python train.py --encoder_arch="convformer" --train_examples=195000 --grayscale=true --encoder_norm="layernorm" --encoder_mlp_ratio=3 --encoder_patch_size=[2, 2] --encoder_depths=[4, 7, 4] --fusion_encoder_norm="layernorm" --fusion_encoder_mlp_ratio=4 --fusion_encoder_fused_qkv=false --fusion_encoder_parallel_block=false --beta1=0.9 --warmup_steps=510
Rows from block 12 of the image encoder of a small image-text matching model, named by matrix and row number. Rows with one number belong to one neuron. Each number is 128 + 24 x the weight over its row's rms, rounded and kept within 0 to 255. All counts start at 0.
After each neuron's rows are labels from the 100 images, of 14976, where the neuron reaches its highest value: "strongest on" is what is common among them; "patch colour" is the nearest of a few named colours to the mean colour under the peak. Only what is clearly more common there than usual is listed. The data: simulated telescope pictures of galaxies.
# fc1: MLP up (encoder.blocks.12.mlp.fc1.weight, 768x256), inputs 128-255
# fc2: MLP down (encoder.blocks.12.mlp.fc2.weight, 256x768, transposed), outputs 128-255

fc1.368 [145  92  99 108  99 113  92 105 129 126 102 146 135 127 130 144  81  93  80 142  74 116 138 142 119 140 133 123 120 149  99 165 168 110 128 142 130 101 124 143 153  82 116 133 141 138 152 135 132 123 139 140 138 117 180 166 155 162 141 119 149  90 122 126  90 138  83 102 159 141  80 118 107  88 167 144 130 130 120 110 152 160 118 127 116 136 120 108 109 114 155 152 105 104  71 133  95 146 145 116 126 105  83 132 135  85 105 132 146 107 156 133 104 115 128 105 148 149 129 158 125 131 142 122 155 105 127 158]
fc2.368 [173  92 158 112 112 135 114 178  92 134 121 117 119 159 123 111  82 134 148 132 121 133 105  92 141  96 134 152  92 139 138 133 195 141 176 136 138 104 112 126 106 103 135 118 136 145 141  84 151 104 116 110 151 115 134 122 160 131 148 137 137  94 127 128 114 131 127 105 131 119 104 143  57 127 160 140  93  99 123 127 117 168 114 139 132  98 128  95  95 137 139 139 105  98 137 131 150 114 113 140 123 119  74 123 117 142 160 116 184 117 120 125 129 137 123 136  93 128 126 154 162  91 140 168 159  71  97 107]
strongest on: bright star with spikes; round elliptical
patch colour: grey

fc1.528 [158  88  99 119  85 119 103 119 100 140 101 119 137 129 132 129  83  95  80 118  97 113 134 149 128 154 142 129 112 133 129 174 176 110 153 133 138 122 104 143 152  67 122 135 129 128 151 130 132 116 113 137 150 131 159 150 121 144 137 110 157  99 118 113  92 147 109  96 148 149  67 140  95  96 179 177 133 109 134 110 158 171 116 117 121 146 129 112 108 132 170 156 115  82  77 124  98 143 140 125 139  97  77 106 128  75 109 139 153 125 167 133 128 141 139 111 129 145 116 171 135 153 145 144 157  92 130 154]
fc2.528 [157  97 152 119  98 136 112 158  92 114 114 117 124 174 124 127  92 132 141 128 118 111 115 115 150 105 139 161  77 144 113 127 210 117 168 131 114  88 103 110 101 101 146 109 138 135 143  96 148 130 118 122 143 109 148 129 145 163 152 136 146  88 133 116 111 128 100 100 136 121  98 158  64 118 163 131 104 120 129 136 115 176 114 136 131 119 156 107  94 138 149 149  99 104 138 121 131 125 131 140 125 124  56 111 107 123 155 139 176 137 138 116 142 142 118 144  94 123 138 155 153 106 131 165 170  76 104 100]
strongest on: bright star with spikes; round elliptical
patch colour: grey

fc1.588 [122 155 100 138  94 106  87 130 156 103 113 134  72 140 121 175 129 110  98 110 109 112 162 125  81 130 127 141 106 138 120 127 151 114 103 144 145 101 142 147 132 110 126  72 205  77 104 150 110 122 163 153 151 117 124 180 126 153 105 149 124  81  88  87 142 135  94 125 130 135 136 123 135 100 123 138 170 156 183 148 139 132 132 141 129 148 146 120 130 163 124 129 136 129 129 131 143 127  96 116  80 130 115 134 117  97  70 123 107 147 142 147 145 135 109 105 156 153  98 100  97 167 113 101 153 111 133 144]
fc2.588 [153 147 132 143 121  98 117 137 156 127 122 111 121 119 120 112 136 114 118 170 145 141 127 117 135 122 124 125 130 135 149  84 134 144  91 134 159 133 149 142 159 145 142 128 160 117  81 129 116 124 157 160 192 141  84 154 101 114  87 152  84 100  58 117 146 138 126 155 102 115 172 137 131 128  79 160 158  92 137 126 115 109 125 120 139 122 117 129 156 190 112 143 140 125 139 146 160 121  79 125 111 123 135 138 163 146 100  96 119 101  78 126 110 144 144 109 145 155 118  82  86 137 135 119 156  95 126 113]
strongest on: many-armed spiral; winding: clockwise outward; winding: anticlockwise outward
patch colour: grey

fc1.398 [112 151  95 155 115 101  95 124 150 115 107 154 114 141 125 144 110  99  87  93  99 114 165 122  98 131 121 131 110 135 124 129 150 113 120 185 138 125 123 130 136  86 132  94 187 100  97 159 126 138 161 159 150 129 121 204 130 140 122 159 128  94  71 105 149 116  82  99 109 138 122 124 125 100 139 155 157 146 163 138 118 133 129 155 129 162 142 126 124 176 122 142 128 142 121 129 126 136 121  94  80 136 105 132 145 101  50 116 114 142 147 112 138 136 153 147 150 144  85  78 109 169 125  95 153  85 113 134]
fc2.398 [144 143 117 111 130  94 113 134 158 128 124 115  82 122 125 133 128 137 113 161 160 154 131 127 133 127 133 120 146 146 156 124 146 121  93 119 153 121 149 169 161 128 139 118 139 109 118 134 102 100 147 156 189 132 100 148 115 108 101 137 102  85  85  81 128 147 136 178 119 120 139 140 118 118  76 148 146  95 163 114 128 116 125 133 109  98 136 124 137 170 127 135 142 105 134 138 175 125  74 135 115 114 110 134 151 133 100 106 121  98  85 165 126 130 123  82 128 134 133 113  78 119 109 128 168 106 142 109]
strongest on: many-armed spiral; winding: anticlockwise outward; winding: clockwise outward; tilted
patch colour: grey

fc1.706 [137 131  50 150 109  90  94 113 139 139 124 116  76 116 123 127 102  96 102 130  73 123 154 172  83 148 154 113 118 125 118 148 150 101 126 167 121 136 110 152 161 102 147 100 157 100 102 141 147 115 142 131 141 156 139 169 150 115 126 118 135  93  97  93 128 118  85 105 148 102 127 136 106  85 149 179 132 113 150 119 134 153 133 128 108 116 122 130 113 159 129 154 149  97  91 102 126 142 111 101 103  92 100 139 147  87  83 154 128 134 141 144 131 138 109 115 141 181 106 130 128 144 144 111 142 107 146 124]
fc2.706 [133 100 129 150 113 114 116 144 101 131 133 161 176 137 109 125 135  88 123  94 135 125 122  76 132 106  91 134 128  98  89 131 137 160 146 146 132 129 109 101 122 104 142 136 151 159 118  92 133 158 103 104 118 137 129  92  98 159 142 136 138 164 150 174  97 103 134  64 141 177 133 164 129 169 143 139 124 126 101 104  99 139 118 111 161 146 107 142 151 132 109 143 119 128 118 176 100  93 140 118 117 135 147 140 139 151 175 100 157 116 136  88  94 129 158 164 158 133  66 114 114 133 138 148 138 108 120 136]
strongest on: bright star with spikes; round elliptical
patch colour: grey

fc1.585 [127 147 115 190 109 116  93 115 144 136 118 123 121 126 125 153 130  83  98  91 113  68 179 146 121 141 121 119 100 124 107 106 132 120 112 187 136 135 128  92 139 116 147 102 186 113  81 139 106 131 172 162 112 152  98 150 117 149  81 147 119 131 112 135 146  69  85 108 138 146 140 159 127 112 109 149 171 144 128 157 118 108 163 140 135 155 105 143 128 163 120 147 140 141 130 139 123 149 109 118  99 144 123 130 139 128 105 129 112 155 120  97 119 144 145 147 151 161 117  72 101 170 141 111 132  94 121 121]
fc2.585 [112 131 156  93 133 126 113 163 154 107 127 126 131 158 136 125 156 144 121 126 181 162 109 100 174 111 116 132 156 145 159 129 115 150 126  86 140 100 169 130 124 100 121 128 102 120 184 114 109 109 130 145 169 104 105 114 102 133 134 101 104 128 126 115 114 168 173 129 117 158 107 122 154 161 102 115 127 125 158  85 112 102  94 130 142 142 145  80 150 118 142 110 114 144 173 178 174 103 149 159 154 145 151  99 115 147 141 115 109 103 150 114 116 133 137 114 119  59 151 157  85 154  81 140 147 151 134 159]
strongest on: many-armed spiral; winding: clockwise outward; tilted; winding: anticlockwise outward
patch colour: grey

fc1.417 [115 145 119 156 102 114 101 129 158 112 125 132 127 146 116 184 115 129 115 150 129 120 147 134 104 122 136 138  98 140 121 122 173  92 130 145 117 113 147 132 129 129 127  61 175 100  94 136 114 128 161 153 147 114 143 188 128 150 114 158 124  62  73 108 148 120  69 135 120 113 134 119  87  77 118 127 151 136 180 151 133 126 163 152 140 154 162 134 101 156 142 140 127 133 135 121 128 144 107 132  95 151  97 128 128 119  76 131 113 161 125 144 158 144  98 110 111 159 109 104 127 135 130 123 146  91 114 128]
fc2.417 [115 143 135  94 146 129 139 143 158 124 121 107 107 124 144 118 155 152 121 144 199 139 133 127 145 128 133 120 169 151 165 122  98 140 102  91 153 126 150 146 147 134 152 132 103 116 159 129  95  97 131 144 163 130  75 129  90 111 112 100  98 127 134  95 129 149 175 171 108 142 135 131 164 147  69 130 139  96 139 102 130  87 102 107 122 118 131 105 161 138 120 122 139 116 155 168 175 123 121 142 142 122 151 107 148 138 126 104 104  92 112 125 115 136 137 108 124  91 131 134  78 152  86 124 141 147 152 132]
strongest on: many-armed spiral; winding: anticlockwise outward; winding: clockwise outward
patch colour: grey

fc1.578 [106 135  96 161 102  98  94 127 157 104 112 159 106 136 113 173 123 102  83  72 119 117 167 125  74 125 117 152 107 137 114 115 169  91 117 170 148  98 142 127 129 106 117  87 184  96  95 152 118 125 154 158 142 114 130 186 110 142 108 147 125  79  96 100 130 120  83 115 130 145 124 121 112  87 128 141 156 163 178 152 114 120 145 154 137 147 148 125 131 151 140 143 134 135 131 133 138 144 124 109  90 147 117 128 129 113  58 126 122 142 164 122 148 129 122 133 146 137  93  95 110 161 116 107 154  97 117 151]
fc2.578 [147 145 115 109 122 109 124 134 167 129 116 106 100 126 135 123 130 136 110 167 139 132 125 138 122 130 143 114 133 162 156 108 138 127  90 129 150 134 141 154 149 154 133 114 141  94  94 138 113 101 165 169 186 133  89 163  98 116  93 144  86  87  80  89 140 155 120 169 108 111 170 119 120 112  84 143 138 111 154 124 135 108 118 130 123 120 127 128 131 192 115 131 145 114 136 135 167 133  58 128 108 114 115 137 146 125  99  96 106 120  89 152 129 135 122  81 133 148 133  97  75 136 116 124 177  98 137 122]
strongest on: many-armed spiral; winding: clockwise outward; winding: anticlockwise outward
patch colour: grey

fc1.461 [132 127  82 142 121  95 106  81 123 140 128 121 113  85 106 137 107  96 103 125  68 114 134 158 104 146 129 128 121  87 112 152 150 109 143 162  97 138  93 154 160 110 139 125 159 120  80 152 160 123 136 113 124 148 141 173 166 126 117 145 142 105 113 109 150 108  86  96 153  83 130 145 107  81 149 177 134 137 129 116 119 153 149 130  95  94  93 171 108 155 133 140 130 113  81  77 106 144 117 105 103 103 104 153 153 111 100 156 139 147 119 139 156 113 103 135 134 172 103 124 151 118 174 132 124 113 140 122]
fc2.461 [102 122 128 105 157  90 145 117 113 133 147 133  90 107 115 121 147 127 133 120 145 138 116 118 105 111 118 124 176 104 147 169 108 127 134 122 140 146 123 157 118 118 124 103 139 133 191 120 140 129 108 106  91 132 125 137 116 145 169 109 167 168 141 122 101  79 129 106 147 152 116 151 160 144 153  77 138 104 129 119 104 140 101 100  80  81 124 127 150 111 139 116 128 134 130 130 150  86 123 142 153 134 127  94 158 125 113 102 148  95 128 141 126 116 114 136  97 161 142 137 103 144  84 168 103 185 174 116]
strongest on: bright star with spikes; round elliptical
patch colour: grey

fc1.668 [140  89  92 111 102 120  90 126  99 126  98 114 139 126 125 142  80  92  77 142  95 114 129 141 127 128 133 108 116 131 126 186 155 109 139 136 138 118 108 133 144  64 131 123 127 132 139 120 143 123 117 144 143 135 163 163 115 162 145 108 149 112 120 108  84 146 101  91 163 146  83 141 102 111 185 152 125 141 116 104 143 169 105 131 124 133 130 114 114 135 155 149 115  98  80 133  96 145 127 130 131  93  86 137 146  90 112 132 162 109 159 129 119 120 124  89 132 146 120 164 127 142 141 145 157  94 115 165]
fc2.668 [158  89 152 109 107 145 116 160  82 128 118 113 129 163 129 127  89 134 153 132 133 124 102 117 153 108 142 151  97 147 129 133 196 124 174 123 112 108 115 122 112  91 145 129 121 150 148  95 144 120 100 119 150 102 141 119 159 145 160 122 152  88 136 117 103 144 118 108 139 118  91 158  73 116 157 141  89 117 120 122 127 173 111 129 121 113 154  97 106 126 143 149 103  84 126 117 124 125 143 147 139 112  77 114 102 122 160 144 178 131 135 120 136 138 122 133  88 111 129 162 166 103 144 162 172  86 110  98]
strongest on: bright star with spikes; round elliptical
patch colour: grey

fc1.600 [149  95  98 111  92 126 118 124  82 127  86 123 109 141 128 121  82  98  98 134 124 113 130 132 123 139 153 109 109 124  90 166 174  88 161 131  99 140  98 129 137  66 122 134 114 128 151 133 158 122  95 156 139 139 130 135 157 119 150  75 145 111 119  93 108 136 104  83 146 127 127 143  81 114 181 153 114 134 109 111 149 170 130 115 128 127 140 144 101 165 147 146 118  83 108 100  95 143 136 121 138  88  80 149 117  83 108 148 152 120 176 115 147 133 127 126 107 119 122 138 151 159 158 136 167 107 132 142]
fc2.600 [132  93 159 100 109 149 119 148  84 102 100 120 173 166 119 168 105 125 147 142 140 136 118  99 139 117 137 166 104 148 119 129 175 133 176 110 106  83 107  80 109 100 149 112 122 157 131 104 121 157  87 116 148 102 136 116 146 170 151 103 150 119 154 131  95 144 122 111 143 141  82 158 105 154 144 132 102 145 132 151 114 153 110 117 123 153 181 142 121 108 139 157 109 118 135 134 112 117 176 131 162 151  92 116  99 126 158 146 153 138 155  98 136 123 138 121 108  97 102 160 166 122 121 167 172 117 107 117]
strongest on: bright star with spikes
patch colour: grey